From a checkpoint of a small image classifier: held-out accuracy 99%.
Rows from block 2 of a small image classifier, named by matrix and row number. Rows with one number belong to one neuron. Each number is 128 + 32 x the weight over its row's rms, rounded and kept within 0 to 255. All counts start at 0. Numbers have three digits each. After the name is the row's rms in percent of the matrix's.
After each neuron's rows are labels from the 100 images, of 14976, where the neuron reaches its highest value: "top examples" is what is common among them; "colour at peak" is the nearest of a few named colours to the mean colour under the peak. Only what is clearly more common there than usual is listed. The data: scattered letters and digits in many colours.
# fc1: MLP up (model.blocks.2.mlp.fc1.weight, 768x192), inputs 78-116
# fc2: MLP down (model.blocks.2.mlp.fc2.weight, 192x768, transposed), outputs 78-116

fc1.560 114:094089116199147165064095140140145116069172114119146103154144124129110081151200214114129119130105178171094073088094140
fc2.560 117:087141144082094100152142073144158145165115177182141129102146095137128115129100136077120126184148132112103073098073096
top examples: the character O
colour at peak: brown

fc1.246 106:138137079108078107091130081106081152132141121131110184146142077155101097067082133157133135121133152082111092159101108
fc2.246 107:154123124089179133084158096144164127100086132125112056095118122106113133088159155103095160137140145095161156134153093
top examples: the character 5; the character 3; largest: 5; largest: 3
colour at peak: grey

fc1.481 121:084132131126113131170099124136144165153095066104154197152122126125141148163157114108163084079152147120127130165167096
fc2.481 125:089083134147125104120120122122115101151094098116099117079132095139122133102080149106160167141140142149170174147115125
top examples: the character Y; largest: Y; the character V; largest: V
colour at peak: brown

fc1.656 101:097166120198105097146078064113115073099114085121132143135179189121138146124149135103120092143074196125120158102107140
fc2.656 092:196156155079130158087147117110129175147177123118112146105108091092108131176172151083132143121107185129038140150110140
top examples: the character G; the character 6; largest: 6
colour at peak: brown; grey

fc1.687 058:151149135139185164106181105106119149155188106133082131146166168072193103119167135091130125093155161115194138116161117
fc2.687 054:092093139083098118137136159111119165132082134152154101113108174116088079125182138146166139172091126150157146118159087
top examples: the character X
colour at peak: brown; grey

fc1.498 075:144144111178155113127173133183152156076194093064098170114146171099128134096068145148130114097139167133087137125067141
fc2.498 071:081109080149103067188159176103112089218139164161094117126116133104116108106197105150136137129125089095152120099179146
top examples: the character N
colour at peak: grey

fc1.549 087:166048101175115137083195142114109126151085113138174203168057102120170080084143128163094124142144094096140101101123121
fc2.549 085:111165125145172127144099157113150133105196086136067143100169124186052129111138137125167170135140121156157105099183113
top examples: the character O; the character Q; largest: O; largest: Q
colour at peak: brown

fc1.136 122:144187093075145116158175137098151151128084141211185113144140134132107118164157070103145183100096121073131139161034138
fc2.136 124:133158099160150092099086126128144120189100171100103073179113181183164138089155106156137076122186117143116116164094106
top examples: the character G; largest: G
colour at peak: grey

fc1.94 053:167099167185158125169142113116115193145070062103085165173157119096116127093122172119169086118197133117089136113146100
fc2.94 053:146109162096146083100099170120129106189190175186134157078131121151148084109090109146192092107175131098156163137062094
top examples: the character N; the character R; the character P; largest: N
colour at peak: brown

fc1.363 093:121170119155122097130122123112149144084093160100082122085147083167144094090141076122109188133184138065157126132090086
fc2.363 095:128137135081156132136161145135154137097136064094154175179135086138098172127114156089138128132129140084152154165188137
top examples: the character 2; the character Z; largest: 2
colour at peak: pink

fc1.58 088:124094097089139173115110192110096074177108121074145124153138144092080132133065145147131136144100100105148095193098166
fc2.58 093:156140126126123144125116129122185167055145135117122152117129129122071162167174076131123131093115098134103126153151141
top examples: the character A; largest: A
colour at peak: brown

fc1.434 095:134147141159131180159125149121125107188141071078123143137137209112107153129146130099167132093160151151088127164076095
fc2.434 096:169181108078122098111086160093071179088131135136154160158160121101094120126095133135173121141117116054106107119128172
top examples: the character 5; largest: 5
colour at peak: brown

fc1.95 082:104103094144115052207144117135113090132141178124107101154143124193143135145143088072202119149194159152097110155117120
fc2.95 091:118153132102135107083186128083096112080136120142160127103101129120133116081160164141110152141105067128168125123189160
top examples: the character X; largest: X
colour at peak: brown

fc1.300 040:143136156075142134132063150077091178151132151117069108126167135121102116119140108130106117134133119150178131121182152
fc2.300 041:076134176136115169141181119136180103110113141071130135130102105097097134069082101106093161104131167108107027079099086
top examples: the character 1
colour at peak: pink

fc1.453 082:095159119135150165165153117144141171141090140096124098132115100132130160108159126169074180088117123096125157160100107
fc2.453 087:143090161095143167082140106102113090088137110120093140118083110134189101160150109131145138147156092096157117112171075
top examples: the character 7; largest: 7
colour at peak: brown

fc1.701 122:096133128186128093170119090159135092040198095150096125124089116159081096112121130158116102118165084133141150160131101
fc2.701 124:106135131090109080111123200112119092113123102132122127137097070132137134146170099120173105119168128170165076171149117
top examples: count: one
colour at peak: white

fc1.569 108:064125159129168115099151107136086147153191126139110167120124141115150118116126099106145170133084120121107091147113076
fc2.569 116:177079093146142118175096141145110079082117094157154124164141122114143163121151156100129129134100160145155121170153135
top examples: the character D; largest: D
colour at peak: brown

fc1.8 088:110151112149087132120159090193096136108157094125133129101074071108132097168113118137084097175087124126131099071107116
fc2.8 082:135079184155173112134146105111136093132124075190134135156133189160104053113140105124136067159134142164115112127146105
top examples: the character D; largest: D
colour at peak: brown; grey

fc1.288 086:108153111153171117148106167096106162113106129093110135142095090096136112150064108147090136136106188130149099119135094
fc2.288 086:186099120155140156085112094116192123078136139131133190130126146180115123128154134093117137080117119133096093099145123
top examples: the character D
colour at peak: brown

fc1.5 085:113079108156150133157150124100138150142145099121124170201105116117125148128131113116196042085189140148141104139144117
fc2.5 075:118110105136141073159114107177163102109106153191131110133189164134076162121081112126154124188174180113156050078140130
top examples: the character X; largest: X
colour at peak: brown

fc1.522 106:134068124114180136122064060144096133153147122073128121122107060168085201137100102102111115125172113147149118136089169
fc2.522 099:153103080141132111142120143113194128103124087103142095117103149132105066140118051082118091140162144106130152070065196
top examples: the character B
colour at peak: brown

fc1.210 121:130061139096182095116099166173047122133143086175139121143124141127107140136095100173170115153139116169164144131140108
fc2.210 119:091155129116108121135134142161127189148120159157112116120138051132074068186059172111132134148179092121136169164161021
top examples: the character 7; largest: 7
colour at peak: brown

fc1.250 114:151084129164130083093110069062147079161141154165128083137115048126095101111115055124122091084165163131190120095161167
fc2.250 113:093099109143121089129103181160129128107100111161132108094134171075096125123194153189200179133135166085165148156120132
top examples: the character S; largest: S
colour at peak: brown

fc1.234 078:122138157149143134153150139083123163153065111162151092160138180176131103103113082122158184149098094132103129116052130
fc2.234 074:087148077137148133126135163154119132114130124120108047176139171087133117134166086137158120081203130168162139176134062
top examples: the character G; largest: G; the character D
colour at peak: brown

fc1.152 093:172056131140164155171092066145143152153070130163104126118140157163104124154127116160152128131124089126177071097135128
fc2.152 092:089120181149174135146153093132166125181126107124120139143092106056144127131070139122161092091157196101118106084147111
top examples: the character D
colour at peak: brown; grey

fc1.154 117:132130098132145120086139074084132101108154134146104117161116122145155138132177116112109154124116213140139089135099034
fc2.154 122:140099157123074110171122162063074139090090111138154133154176120148116121117130125123170100134136121171238128105156175
top examples: the character P; largest: P
colour at peak: brown

fc1.729 094:060112119194163092137124098129144165100197086098188189057064097098106069108168142119119167138153096148157122117122137
fc2.729 095:124160143115167119172148111077061144133122069133160137192138106077156180116152120094157139123160139100117129142151102
top examples: the character P
colour at peak: brown

fc1.139 081:132178171157084126149053106113127105195171074124112097107147105135188105109149104119105059121084130119078120129143108
fc2.139 079:214047136107164102139060114160091152102189166128189103142116103071130108163124163132163131145168130121106158124067153
top examples: the character K; largest: K
colour at peak: brown

fc1.471 144:095102170131141109101090100098160102188098171104185109102162151124137139138126157138121117147152117160181194126142121
fc2.471 137:128127076157151167131114130127136114049180137152158120153142118147116123171077189121112199091145137139082068109078067
top examples: the character P; the character R
colour at peak: brown

fc1.438 085:092103148220098141081109101123133168135165112138069165200102136118171146093091127076148094130066164193127100115130187
fc2.438 082:136150106133152113128160159114042158140136111138172181123088114127157155163138118099148164138124059137103127155140086
top examples: the character N; largest: N
colour at peak: grey

fc1.741 081:148107096125121124134116122096092118113075120117163112134120103112078084100143043116147161119131138127149137148150137
fc2.741 083:121114146174092103142091174163092128159137108159133092134166182118151128076137195110122087146169109118249112130095093
top examples: the character A
colour at peak: brown

fc1.215 103:162067175128098089161142103137146110161078143089120178113171074066170153129096153107125113095113142133121146161176128
fc2.215 102:152166106139132098147149128099143160148187129237119126156089116137105160149139114132112164099150127133112122131127154
top examples: the character Y; the character T; the character M; largest: Y
colour at peak: brown

fc1.110 117:178115116150061119086075132138133149109139188096122125071104145139106122146182106095149110119173095143158110099165177
fc2.110 110:127112123138160112118108151146144132109120220127156113165081181141109148146152172100096146124137080078207166104185105
top examples: the character X; largest: X
colour at peak: brown

fc1.181 109:134160132177098118107145129177128137129121155148094212117119155142104110121099080128144099101064085139223140090154127
fc2.181 113:115096120120105153126100158146090091114113077157175100110147074129148133115102169089108099090163119108202122190146087
top examples: the character N; largest: N
colour at peak: grey

fc1.735 121:135129115131098174124164108122150144190106190144148085065137139102103172149092173134097142094090131123156155127107094
fc2.735 124:148105059113173182118130070085168100092137061109092163117131114155134129111106137153121187107105131093122070144094132
top examples: the character O; largest: O
colour at peak: grey

fc1.350 070:094093149186160137152107137089153131155109161179117125072164102156092161142209150155125134157120084095109132101133110
fc2.350 065:104068177148173154141050101131142191172171054128139146142116075097150117136130181161152124152099176195156046166093107
top examples: the character G; largest: G
colour at peak: grey

fc1.474 081:153075111151188137047176104140196147149194093108138153170079092103116085131170098120141140115113112156101088160131109
fc2.474 075:166102108107145116152091140104136171134122124151049145114151075099111146156180133156162070077122188137174030154147107
top examples: the character 5; largest: 5; the character 6
colour at peak: grey

fc1.425 045:097116163128122126156132157170126111122101093165122194110130107123112170141092115153177135145146135160126081118114182
fc2.425 046:162070199111161134126143127125145119080142132084138154142209177118129105119121123179146148118074173117074180097126138
top examples: the character D
colour at peak: brown

fc1.551 112:180088121146084155158100154143126202081110123118141106140112063136126146143132142147194164130149140175129131140160122
fc2.551 111:133166143153138119157162107157171146101119105185104126138156179117087111108103127137165124134118217097133153176089126
top examples: the character P
colour at peak: brown

fc1.587 100:081157138133110111144087195091116112135142108099128096107120130089128141135184141178123121135175154144139141104114143
fc2.587 102:094104176134098131131185107140147122107099174156121145033076080097102140122129121125122121140133152133156167098123091
top examples: the character O
colour at peak: grey

fc1.199 073:138084162255147173193148163135092131136109158090142122091130136087115080112133127116131112110148216086156128148080117
fc2.199 068:079146063126214053112132140100114129106114137127127153178126189157175124175095120161159140129164127096081123143172134
top examples: the character A; largest: A
colour at peak: brown

fc1.165 095:123137136141035140070098119103116081118129141117081117096106140185084140126138200111129106139121100143141086122119089
fc2.165 088:139147141124142118166172168119108172121164134110169131141127160143089092082151152123138118187184118111106093170088133
top examples: the character S
colour at peak: brown

fc1.622 090:153094084151066130109152135140120105161161116175124146111161139165126071078065095115155121099127096192209151090137108
fc2.622 091:054149157114104127120126101206157122118079076114090124127129162145126107109158137152156167125146154165151088214122139
top examples: the character N
colour at peak: grey

fc1.414 097:110081149123163141142179138157086119138112109105154150104155148081131161085174125121132141120127173093108115152120076
fc2.414 094:090150063113170127094106147142096100152113128104094133141109068162118117127159130136206066154111157062209130110157127
top examples: the character 1; largest: 1
colour at peak: grey

fc1.625 120:117076168139157110146123148169179196120131117172134111099197108167123122163142118136103083111100107116058140159165166
fc2.625 127:127112146092096056162115094125157152100104177118164105160154104095123129161099153163123142157091164164174091100076153
top examples: the character G; the character Q; largest: G
colour at peak: brown; grey

fc1.436 100:086144158118120119195152192098126173109129101042110136162141137117123134051132099096146120136155150097178122097104116
fc2.436 093:129111099158152072141074169144159081097098148139126142186133130103127149147111098099180113152119168091146095108049107
top examples: the character N
colour at peak: brown

fc1.301 141:159138133138097168097115159132208140114161180151169156199149133085128081140152161148141102135103138107104091126145149
fc2.301 132:159207165159140190112165172106159181080113096145140071154075121123054181130172134184127116146129161169145113094173111
top examples: white
colour at peak: brown

fc1.344 106:116166131146101159085139174107102095108086112123113140229147070107108039091083106123175117109120135109127133154142126
fc2.344 112:117132051153148159162141185124080136153189106176103152129097111169118141122138159108130109162097115156181163153118095
top examples: the character X; largest: X
colour at peak: brown

fc1.23 104:100123175108141167129082150149085168161115127127085182136095093163148085146098072090130156139118114157111145136114109
fc2.23 103:141112067125109201103131136163144163116121122123122029122078146145100109167099116171143154153114104138168122107128147
top examples: the character O; the character C; the character D
colour at peak: grey

fc1.232 151:106151150173105078150084091130130135086234074156149145155109112140098106064172122115122065137121105153116185156164126
fc2.232 149:117139156112157109122141211122123153128134114094111122067129135124159172140070123119145191116141196173141102141184103
top examples: count: one
colour at peak: white

fc1.242 102:100131129103191096160130099076125093096098181122143036106113087152132146154099088167155179126064144124126122111127132
fc2.242 102:090152128154070110127144079167132115112153127119116101130066170117130108176122107064135140085143112137162097176124120
top examples: the character B; largest: B
colour at peak: brown; grey

fc1.135 091:167140154117160132168140133145105157098114066153120119094159175166151119117175097136157156082149065176107171097163124
fc2.135 089:163122143080139145103138051171104134147162163111122103118160109091111135102105130160119188184107114075178107160142124
top examples: the character 2
colour at peak: grey

fc1.280 106:142094115159160143143117056127152162137109118150109140156151141123189125078082085164153114122104149137179094122164165
fc2.280 104:113098122137088092142202189174137178141110092127121180101088098141106170113141127080112151139159121105124153192114054
top examples: the character S; largest: S
colour at peak: grey

fc1.386 084:108163170107136143114125140122130132168148121091134158114089139144118116102187057153099156102142136092130152042121113
fc2.386 086:120110035164123204180108096147128103140130210148167058119136088090112103149157132127140117112067120134134121171147063
top examples: the character O; largest: O
colour at peak: brown; grey

fc1.762 082:187065123143101118125085210120123137205110108116152191175132135116142113128196132106103163168141072177090067123165100
fc2.762 080:084113156104165084137128162131127110089176172080104112084151134184128104149132061117154164135133190111037186187112127
top examples: the character D
colour at peak: grey

fc1.589 124:114089143113090117132148151156201126071169101100151185116166133076134150186135102139128129102136151128137089104110101
fc2.589 120:097161153100112108093133132081110144141115105137097102118110175152118086098143105142154117183131125131175086121184098
top examples: white; pink
colour at peak: brown

fc1.100 109:151096155178128128106154138137106108136105162163102111153195175092110082123100072090127109057131185143164100188119128
fc2.100 113:172117125065094084084149130115100112136157102116162151157139155081165127113110145141178092126078143136067123148164109
top examples: the character A
colour at peak: brown

fc1.658 106:137084109112131155156081096160100127165108106138129119122138091165160135141153111130132105153126165140213076191125102
fc2.658 109:171128128125116127151174105078151129076140168114142097120124108090133106114173178137118174130085101121088153134178155
top examples: the character Z
colour at peak: brown

fc1.107 112:109135120160124129151153125137091105188124118120141123187111063175160093106088109051137145157136160098170077149113120
fc2.107 119:201152148122133146143098154079120066082112120149142149152154126084123091133167148126105132103168069168114131130188091
top examples: the character 2; largest: 2
colour at peak: brown

fc1.179 098:049155138130091165162119119137047143121098122155074147170091166118079068062058134131100128189130176148088157110145079
fc2.179 094:117088064137177093109116110129153075120134145132178125113157145142141154126132117172084124111156160144141159131074113
top examples: the character P
colour at peak: grey

fc1.183 082:066104081180133094139157132147154107099092159146106127109189157120145110086130146064158099164062129128150123140163095
fc2.183 079:176102144099147162141134145168147132147129171092158160212099135157179126109162141102151115147162098120100149120146119
top examples: the character Z; largest: Z; the character 2; largest: 2
colour at peak: brown; grey

fc1.662 096:182084129148122183153136143101107156121102133088132121074165131063110110134107071103124111084115077151119120168138140
fc2.662 101:136086168090110029117129146154140150088155098143087107177136089181137142136166131131122120165207147076095110111129127
top examples: the character A; largest: A; the character X
colour at peak: brown

fc1.730 098:083137135075071149149099149140117104090122176167097107170132191140071104158093152146129088163078168145087121113125142
fc2.730 089:071119171160156143163138108076141107099133148151156074149162136107080181110144084090113131076187145089133173102107154
top examples: the character 7; the character 2; largest: 7; largest: 2
colour at peak: brown

fc1.188 092:161131144151129154107098140142146111167097040090102170126098134184156120128156100174094106174167139095104093139101066
fc2.188 094:097138149127157093194122118113142087090179068113119107158091145145127144074150111139113056162144103052209119160135137
top examples: the character K
colour at peak: brown

fc1.435 096:085160088101122123072125132116104089133174204126138154070092085126130132083154132195101059114104134162144174109141131
fc2.435 105:138157149116096177165140156164129076182128144143174128124115136027173136173059137145144146196110114096132158103191082
top examples: the character P; largest: P
colour at peak: brown

fc1.517 114:156106156102160143142084114189096152094119108201104075085104082163182154129117101165132155069142095106177090160109143
fc2.517 105:178145177129127147155141153144091107102070139090143144078112145156132114105103097136132137091105119140142120110120153
top examples: the character Z; largest: Z
colour at peak: brown

fc1.189 063:106099133156168145168168168053097101166130104139135130165131088125190176061129095100160088154148167185079110074061099
fc2.189 067:111086136087145121121131109115125103117112139134138146100128135147134130158168088144142114129095147095121125147093113
top examples: the character S; largest: S
colour at peak: grey

fc1.108 099:144113192106097134066154121132030125099128184119099116172140131143112125142132164106138132157159133112102156092143146
fc2.108 107:083132141051134102080183180150122100159139129102112223156143117121137099110145118142112133112113120168093136130216170
top examples: the character A; largest: A; the character H
colour at peak: brown

fc1.566 080:090095122135119184136185197118146151111145139069181119122153154160164132152093057190101160076109164134129126165167137
fc2.566 078:116076127099132074126170143126119148148116163115118112150156152173143133098137115123141137158085162081144129034134097
top examples: the character S; largest: S
colour at peak: brown

fc1.424 094:096104107150112117152108182114110130130200096173126051117139101133104122125115110097153059120100053103039145191141102
fc2.424 088:135149122126118082133123157104156136134114131116099148077135130143170097122102145145204110100147126144150129114140106
top examples: count: one
colour at peak: white

fc1.38 111:096167142153171134151079136127107175085127149108084093113152106129079124131184067140060117099160147071104093115114100
fc2.38 108:144113096149156128090109168192106098123143096073091109108101107112121195180130066130160095151112140085143101127094128
top examples: the character 1
colour at peak: brown

fc1.275 083:134107127156123170078134118153148115141118090164110155079180104165086103164150094154063156102138169141149087092140190
fc2.275 079:109114108131137156107153191136109093151143122125150109084072128189082078135091169105175107156149133088104130160118127
top examples: the character S; largest: S; the character 5
colour at peak: brown

fc1.47 100:115120159176121113107152134120088095101149143161076154087097160183078104119177053140170117113119114139134072124144167
fc2.47 098:173151180108144143171132140112142096031169139155140130154140113179098139084096080153109136135166178125114125076094169
top examples: the character K; the character M
colour at peak: grey

fc1.32 085:089142076144097082141102102171078198099115105134097145131104095116101110085078135139128103171134109120168134100191060
fc2.32 080:126103132164161116119176175131125164147175138125190151115145108161116090136138145109075194138177116116110139132086064
top examples: the character 7; the character Z
colour at peak: grey

fc1.322 104:195105140164127129087162142149191196096088096136114169195106114175141142136094115074143145085116097122135156152154108
fc2.322 101:115126126134106122108092087121098110123158088127111129148107115107081178145167154192141137124106176167119135144197094
top examples: the character N; largest: N
colour at peak: brown

fc1.92 060:126113109110137152084099107114157166142083060133152081093111057133157118133195183136167169127142135137104136144163112
fc2.92 057:123101144113115161130111111170155187070101190155104141153164140187153137187095114155124108154114143135124148104099156
top examples: the character G; the character O; the character C
colour at peak: brown; grey

fc1.197 097:098121089135133135096137148136152086142172115148119082134121113144113155126183039146123147137104096120041117148151149
fc2.197 085:097168142156123119124153135180143114116117089101117176183112144149160173142096128133092041104060152101123105146129099
top examples: the character B; largest: B; the character D; the character E
colour at peak: brown

fc1.478 083:138128165119083154130117131187088117114119136072093147110067158101067080105184151112171194177122108132085155141093106
fc2.478 081:115145134089078115091146142093149130126141107159127116121136105091186148140144109072111058160130121188178135126082152
top examples: the character A
colour at peak: grey

fc1.683 063:115093125096189108182108092137138156168129119163114175099204113158118113084151133143096149101128152099150151192145149
fc2.683 068:160113094143141122090127149094123092113060064149137158108128135131120111122082146133203130077150130070104110154121167
top examples: the character 7; largest: 7
colour at peak: brown

fc1.552 081:151078198127170144132114140135079112170155178167134138191149112141129155120111077123131089095084067133173106115152156
fc2.552 081:078108137148122122125200125119109124101129120097121150151124137070192141113103077144107194146124192154100131143116081
top examples: the character 1
colour at peak: grey

fc1.688 116:085156168124090142191115112125144153090108091093154179154120143134158148128140127160083123159108113144097148095188157
fc2.688 107:093150127065135153120122098185087137169131178161144086083128141075121063115055144168129160149100088136151097160201071
top examples: the character K
colour at peak: grey